config.toml
model = "audio frame classifier"
dataset = "synthesised sound scenes: up to three everyday sounds over a background"
train_examples = 26041
time_shift_ms = 50
n_mels = 64
hop_length = 160
input = "log_mel"
spec_augment = true
win_length = 512
num_classes = 39
output_stride = 2
arch = "transformer"
norm = "layernorm"
norm_position = "pre"
hidden_act = "swiglu"
mlp_ratio = 3
head_dim = 32
fused_qkv = true
bias = "qkv"
qk_norm = false
parallel_block = false
dropout = 0.1
inner_norm = false
subsampling = 2
layers = 10
width = 192
positions = "learned"
init = "kaiming_normal"
residual_init = "none"
optimizer = "soap"
beta2 = 0.999
learning_rate = 0.0021
beta1 = 0.95
shampoo_beta = 0.95
eps = 1e-08
precondition_frequency = 20
max_precond_dim = 512
one_sided = false
adamw_lr_other_params = 0.001
max_steps = 16400
batch_size = 128
epochs = 80.6
lr_schedule = "step"
warmup_steps = 320
weight_decay = 0.03
adamw_weight_decay_other_params = 0
Rows from block 5, named by matrix and row number. Rows with one number belong to one neuron. Each number is 128 + 24 x the weight over its row's rms, rounded and kept within 0 to 255. All counts start at 0. Numbers have three digits each. After the name is the row's rms in percent of the matrix's.
# gate: MLP gate (model.blocks.5.mlp.gate.weight, 576x192), inputs 0-191
# fc1: MLP up (model.blocks.5.mlp.fc1.weight, 576x192), inputs 0-191
# fc2: MLP down (model.blocks.5.mlp.fc2.weight, 192x576, transposed), outputs 0-191
gate.147 093:146172112141134135116099135130139129133161135128113098104119099127108129107081087141142136136149140087127150131143125134139119125152090120176098123123149157118186119115170097142174118156110154143139139124111113114159074106108162150114123098143107094101118170151106084045113130120144133117148139135130117099139135087117136107130140111148133131123124152093125143117145109160117172134186146098097113180104136149116131105097119116121113082189144090092109133110124137113108141182149148133128138114125118126125113115197154134119115099124149115150124138134157136105162099091153173099
fc1.147 098:125131120123154150116104124085138122130112125119115088119121123116098115120084092146112101119121130104157100119109135130134125106093088126158105169101104131125112140121133103103152132158122157094105166141120126128172066104153131134125140093160105120117130106160128102099128093130171141162175127102120127071149160107138099108160112124137169166142131119134131178102119126137148153106115125071132113120111153152102154150116175131162140104173145113083101098130142127135118188119130151095155121111122126132150119153138159142126117191110141082107124136134081108103146082093171156116
fc2.147 098:124123163081175140198130109158136136120099119114125121108133118130131182143125126132123115071149128138103158135124155103116098124144117102120134147118147123113151135120156144152156117100153140130136109172126100125112119185178112146158146177146147093157105135094134150106130145136115156121124157138118128134086114120104121143100129125158136136128187106122135091114168138123190121125129117121136155115094121152114137124148184143134111164142141140109138208112150157131123109140152107132150170131077111095115137072116147145076093086112156132118144121145080126145138131137106140155
gate.148 098:112130135123165113136173137144086169129070102097115101120141138161181138115093132079110130100105163087133105153134101109130139122113129095124075136144106175109131132131158124131069100147140133171084160159137121106097113124084135123067144167099120170132139078132143135146128117105125162138162127118135115153118113170127143136095062130108122120109094110137132144155123115114137132141151125137139128115115139086181104118125145095134176138105101122123130125127155138175094136106143109127085097130099159096115150128139135171115129142114166142119138103131107147153127160142126117105
fc1.148 103:128144125108118169153127148120117147101160154182120128140154127104087137118131149182103132150137079151111126090128150185124142104115092123136187130081167138119125094106129110140160145131126154121146074151161135165123122115152160125136136125151151117126122146104120106151136120115140147166113145165124153126151146112115110113153132119145148159147137116156182131126111132152119132146161111121104156136126140119100103116146132145162119157105123164096160169108107063119134118110137172115184137148166100146182137135132119100107128126117113130158096095124145134051100141149170094135
fc2.148 100:153147081142129131127088108089104074093147170073120107127173108134151090087165150116125121134107124148112114115121108095151149144124110158111188086157128101118119130123113142174151121107124105106097150124150096107148137104093150120146105138143146126106157147110205159125129129145106104074127136131122128123127142068152143140183144122153113101107142105148112130127174124124120106109140127153116123089110141128121169090129141116103126166138138099078128160140151146146139150130179120120110143141127141125106105096104126082122116135089149130152147085153113154144152108128114144106
gate.149 091:129113113102116077122151122127142105167161133149107122115140159151124145117148158116143150111131149140161147097144108126104159123143143120108134128158178094146172079111075110121138143141149130121111165083172092160132130118151105126117143168100141123123107131122097119089097123090123078093118174144150143130124165133173133126129097114108140070138142149137146141120145097101079144083132110151172150161154132113115136166131113153102113073136139171131075126136132111124130152093129124142119151076138137103137146115123189123141147152142192111138148137137110146140104109129120137150
fc1.149 086:136121113107154169136080173158106122128128158157137139141117103148123137149074114142126137146119149139118097169066131129147118184139134088124107144125083145105091125132146128172078133133138107186133149147084127115104119093142163130139123121136128157132127092123153152104148096106109139140102133135120125117130180147127114133133113118147098146126108191130153148109126140112123127173164140122133081077115180155122091138113113141142195147106133129121155134176147149139142097170135131115129120171086122170113140151113122106126157124129076122121135110122116100124146173116106128148
fc2.149 096:109152173155123120110115114125111165139115131105147079134163147155100091127121121094126146155140131206140134123132122117088114107135136125135137170121138139086097138129100149142114101111140172125143092102140140083096103101111083080137119119149095151113095129106107106145135107130158071126151139090112113069113138153135128153141137112155172110150147102141164149097106133115112110128153156100109102098166136154119101149108132126164113131085099129103102142121149104118128146154110154143166129126147156129108107090159153073165140125105132133152126159105147126088088126105166156148
gate.150 098:106104134127066116092120076170125122135115096130152137152135100142139110137106168162139131144135133062089148147111122094151143135146155127123140102110134078138129119114160127131113120145136116147173149112163121137107143103111112140113122131073109085116107104154137105131115141123170163154100103158141165121088141121150173147133146139157101157139117153136113084114134091161117132121136166180108122130101152123104131109098099127120157103140167083130119115098117084114106087112128101108128160135125113105144118142142118122126120148149076140108117105147191153135168152084103142089
fc1.150 098:097099123114105134167102094135143125137124129124133113139099114096100167124152121141140114107086096147148136153108141107158142134144134135105137152145120089095141132144088196123140158141124139084142144143132140102137132111129134128137131152120147119135156132149175114131101174099125109170143141158102157127135133124140120088119078151207126112118107123184118162132115130141090136100172128133135105136090086080147139120099117115126173145087090119179133109126077143137157117130147119199149113152128143125113119132145180135186136099127104123127118153167136141157117098140106138144
fc2.150 095:076169139117184117113085111121129124147120095122113163118124120124120166141133094136145144125158157118157093088103119132133123179122086140158125079171106135125153163147128178112094115112114158125132159099104126133105113145117154154115088123120155154138099087136118142147133129190147162117146189101155131102098127153110112099133093122138136107102157100125115125105155138111149153124126131138167099196103082143157105076108113147106173176137167118133150173126153118113152142085164129161120130122112134105133107138134127147108138117137119142141139165140145117141113134135139146137
gate.151 106:134112137121122105171124122122109112176124149131117119146114138130161136119188156101120141133132117136127141118145166144095158115091138143122100098175171130178153108119107104125134216132135102110136130140149113145121138140121142167097116156105114135119117124127107102138101107116162115094084184132157082154126106112173129131114107147177126086096129112112092123155127135094110126084110138133156095132105166079111147138111135106125080109116114126126100121100130109161106117106140145120120167104151086110137154133124108117127136145146147123187153119133122140160090060111130157102
fc1.151 103:087128160112113102160142118129112129137134089127108124108113127148113156125139138131147131117108079126158125092125160176095140155082124153117132104136181110106145137120107107081137160116103095115132111079126132126143160150123170160115105149142096135112110086121113106099125123099161102150114142100110093149147089141123150079076110170111114097124105136116126141116114117082094133084120105137142129176153137101097115131109147120105102120125147140137133087125071138152093161089119149173107097096156116125123199156115151116110107133132116126123142113123143140153118078160146165105
fc2.151 119:128108103122130148183139091139143114151113143154092146143109080139162145110132110146143098125116137093104139126138113143175122132109111118120114091131155131165130130127170107128119141119149113131100158144128105159140135120131145144117128154103145090146160118122170157083116136119123180088112108136147117138113120085106124118101142119113093145096174164096157120188139136141139154079084111165125177144094124095172157119162178147102097158126136094120152102176107150137125113069167109092130117168093156147154135126080125138123124132133130106093119124143141137113152123146109117095
gate.152 094:141134124184091144127115169115126116087151166093130142118112119134148104130121117095134157145089106105113107107177114104171166076102131118141121121120170149122164164126103111121117148157153123129132148110104156122141125105111106133090140102161112105122176154183150121110107113110131142151133065121099099150151137138116142150135121122120178132127111110153139104142146177146151128134101172145138143089138123107127182173156118110112119122161155185127170144172158090138144103129149124127146102152119149090135152072115118112149140113120142172118114122124108113122129098106109172124
fc1.152 100:159177089136134140141123137136114175146084151098176166100142150152126163130118117145105168098145152150109114151093123094155132071114149153111143115108147109114101169133137141147098151159128102141095101138141128140127090085155096112091132106119131105165129158139081172115132144115120157181087127142122104125098149139165119122106133129084123144134146142104089155106136106162152158148097136148150142125107147151099116103103126103115100134128139098120105163149112122126162123133147152080081115155102101098096155144109107104133117106110101136156135106097134089094119170134147099128
fc2.152 099:097095151151177130140136091098160131135155122149113156142136124153151124164128177161117169122121122143146080201123123154089144113105141110078113144154097095121140141089118114132142105116134144107156098134164130162128191096148100121160096169160160105091115097113135119117123173159092152138164109172130133095174149124094117104138126156124097116152124166085110122133132119115140129075100132114135137135131161140130146145141096158124123106159123123144145111118143152139135132103153136137167153114130117141115111128139150133084151106161138121123122174148099120098088122140087154136
gate.153 110:162138153112130109110155090137132141172123160096165073151128136125135100131126104142100117109151141138116133142074129143129096162150131148118078089126062141126104110131118163154168136124112125163095123115152134108116096142141163099115166097139149119124155144111116137154092116141108101132139102160107164159073148090098142189148135113152123099121120167163128153128156148121141134117101104112114101128119111136150105125121113099134120088117096159168147103137108121130131102114139132151142148142149155147113132194133104091121143177154121104122134147170118136117110091179169108103
fc1.153 121:115113105140110143107149104148112134182107081075085108164147109098110163118126153151173130150126159109137144156105134117129142114125147101064106134159116128116142093125185120125131139147121153114126144107175133128120132138130146150127135128116142138165137117111127058143128114105131155166114100114114118166137131120133117137109110154139086136143136117154157161139162097134115103166095128164112113138104113100162139060118114146175150101104104106154125123094175141126176153109166116098148164129136120137130134171123123125136126138141173077122125106133085132118150150164177096128
fc2.153 124:128114117113177119148144124119141116129128159191120154137162101150131130133138126115115116105150124126125141144097099096082100128141156167141159175140058131093113130133129169166133105126155166139141116169154135139141106127134121148146148120135078136128148142144103141078112130158110111115115122093104149123149179132099138167149131091157116082166114122102052109135139141098126157130114119114128143098154132100115121114137142121117144111128104149088169141134127136095105125096109175098130137108138116138177072129108127178094142127123143188152146120118103140104103124095111138162
gate.154 096:169101126080110168103126120107115109089125117133130137104128108093140117149158152127140123162142130142132108112154109139118083110137155126138086138127149152154118139106104124095123136166135101146108165078103120176137139053124101140101096142114128140152092090137189151128119113155160132148122179151128138096146151155095141123106095143108131134107139113160092129095099165100109091136138135123132164119146114123148157168149106129117198172160090087119129111164140132124102118110098137101121171144144108113134169113109129105120138113084113168106138139135111106133127139125090152107
fc1.154 093:144108165138116131138121187134097185164129141150113104122142112146170098158097147144142161106127117096143123141142168130161135105127138133100134146122169110071159168121133145078102136156128118108144113144154091156113091111093114115107136104119127133135120110139121104124105083141106103155134127141118094178129090120106132098100148147125145118101136095120082147139143126174116137124109158095147113179145133146146123125148119131090130107131169139154169155145122164144131136115081191184129146114131147098104122134083100151157106085136118120123150106085097145116133150132132104164
fc2.154 093:109131155099153098091114103124089104141081108133160079120134148101119126142147119140171121142183132130125143108104098132112134124120086119122084125145134103097158094167111151130110102134126135116166094118162154104118124156170155135086160166101128166108134156119113132130149094120137108148119126093089153143118163139149124113127095115117124157110110127135100168164117135140139133140152097128107115117189079158139088156132081117134107132096136136137134163120139132123132139118144171133111148130096122182172157137153103129157113116180099122120130124094157087073088160111136113115
gate.155 089:121141181150101131125110171136162160134163129111106099118135105114138132147096139116135098130136131104125130137071167166108138146103085130109151095123090086136127157122122110163157129141140158095107138100098114110152109155129132145123122102136162079133107125135134149165098149106141125136167095103107153111069125155119117151146131151121148142119116118126112155105113090102116113157119086064108140167137127139179137113110133121103128131134163154126150099112148122121141131118123141154166146095155161126132144153087158147152165127132102139134128158135120139215091089107078095143
fc1.155 090:157114132166115158130124114154155134129153112095164141113148130115087143115156114136182160165069124130138156178119137128111118156119141123102117145147118161150100102112136137101071085095141107136117124144107133180144145103092120115146188149081128113138150138190129127102156105129138102120122146082091129096097149141151112123134109139150091159113156145156138138186175104079118096147140127159112141169115134078131111102147115138131133132133134144127106118151138149140128135099154153135159143097146139149128111147131123139087159073132095131102130166119174151135130141156127118138
fc2.155 084:147086107181154116132131106098136154128095128108112157150118111177133100169127118148123128090131138109131166116109160108109128102144149178155161151104080143102143101123148107090155145139118119135121132105137082141151115116118110096119100140152149111083133132137117116143122158135122105142180137128205155117145138195153186148128104100123116122153159162132102150160158109117148102131092104114115136146124159165119159111152141139105113142109139165127170119127134162168119124092142149144123127117106093144121131103108107168095110088089122137107143127120113141099070136130106124100
gate.157 109:145127131158140092083077147111113085155133106089124099125165132100134111160120155113104094126120107108137160146110171093143098114142150108084087122155084076121115126127153118144130184145143136120102099121142160132155149165059094129128130187137130153159098124170161146160117105117111145126125130118140128096093172129102159098100122138099114108170127130111130137104150110070126120139131151098127108124120137141110181100112177127148092140110136147137111112152106126141161123119126131160154149151156145144117074149116100148157127113149094132131151120124135132112130127111085137116
fc1.157 106:153127166147130117140089088101124109179094112097131085128135106160095089124134085155149140141119139140166141110110134146110170162097106135145128111139128105144081137170127148119112165116129115147156146112105120155153128125124136109191112154094092153120152107107095090103124111148134145152118131113121187108110081159138118156127074127111139071125132134165098113160111143109125142118155116134142141138142093097148115112146152146105129141121113123139132159130136090158106131127140125120129107128140139091126087151154133140118128111177144079098106104164132122213161134151158107139
fc2.157 109:141159123131172147161099088107105131118099130076041091142160127123139116087127128134138150098120130102129134117095092118140111114080087103142139118127155086111116130142083123112153137154153161157124113134137117124131091100139130115143081079137083116084153147099087116085137105163139104123133114131097127101141114133126141156150105123112093123130169138131116140164182138110167119164106140097098130154086112126131068187152128116112102076130118144090132145143116103096108080116151131126125079106149109154119142123138121124123143119135137114111133112133126124139114112126120142119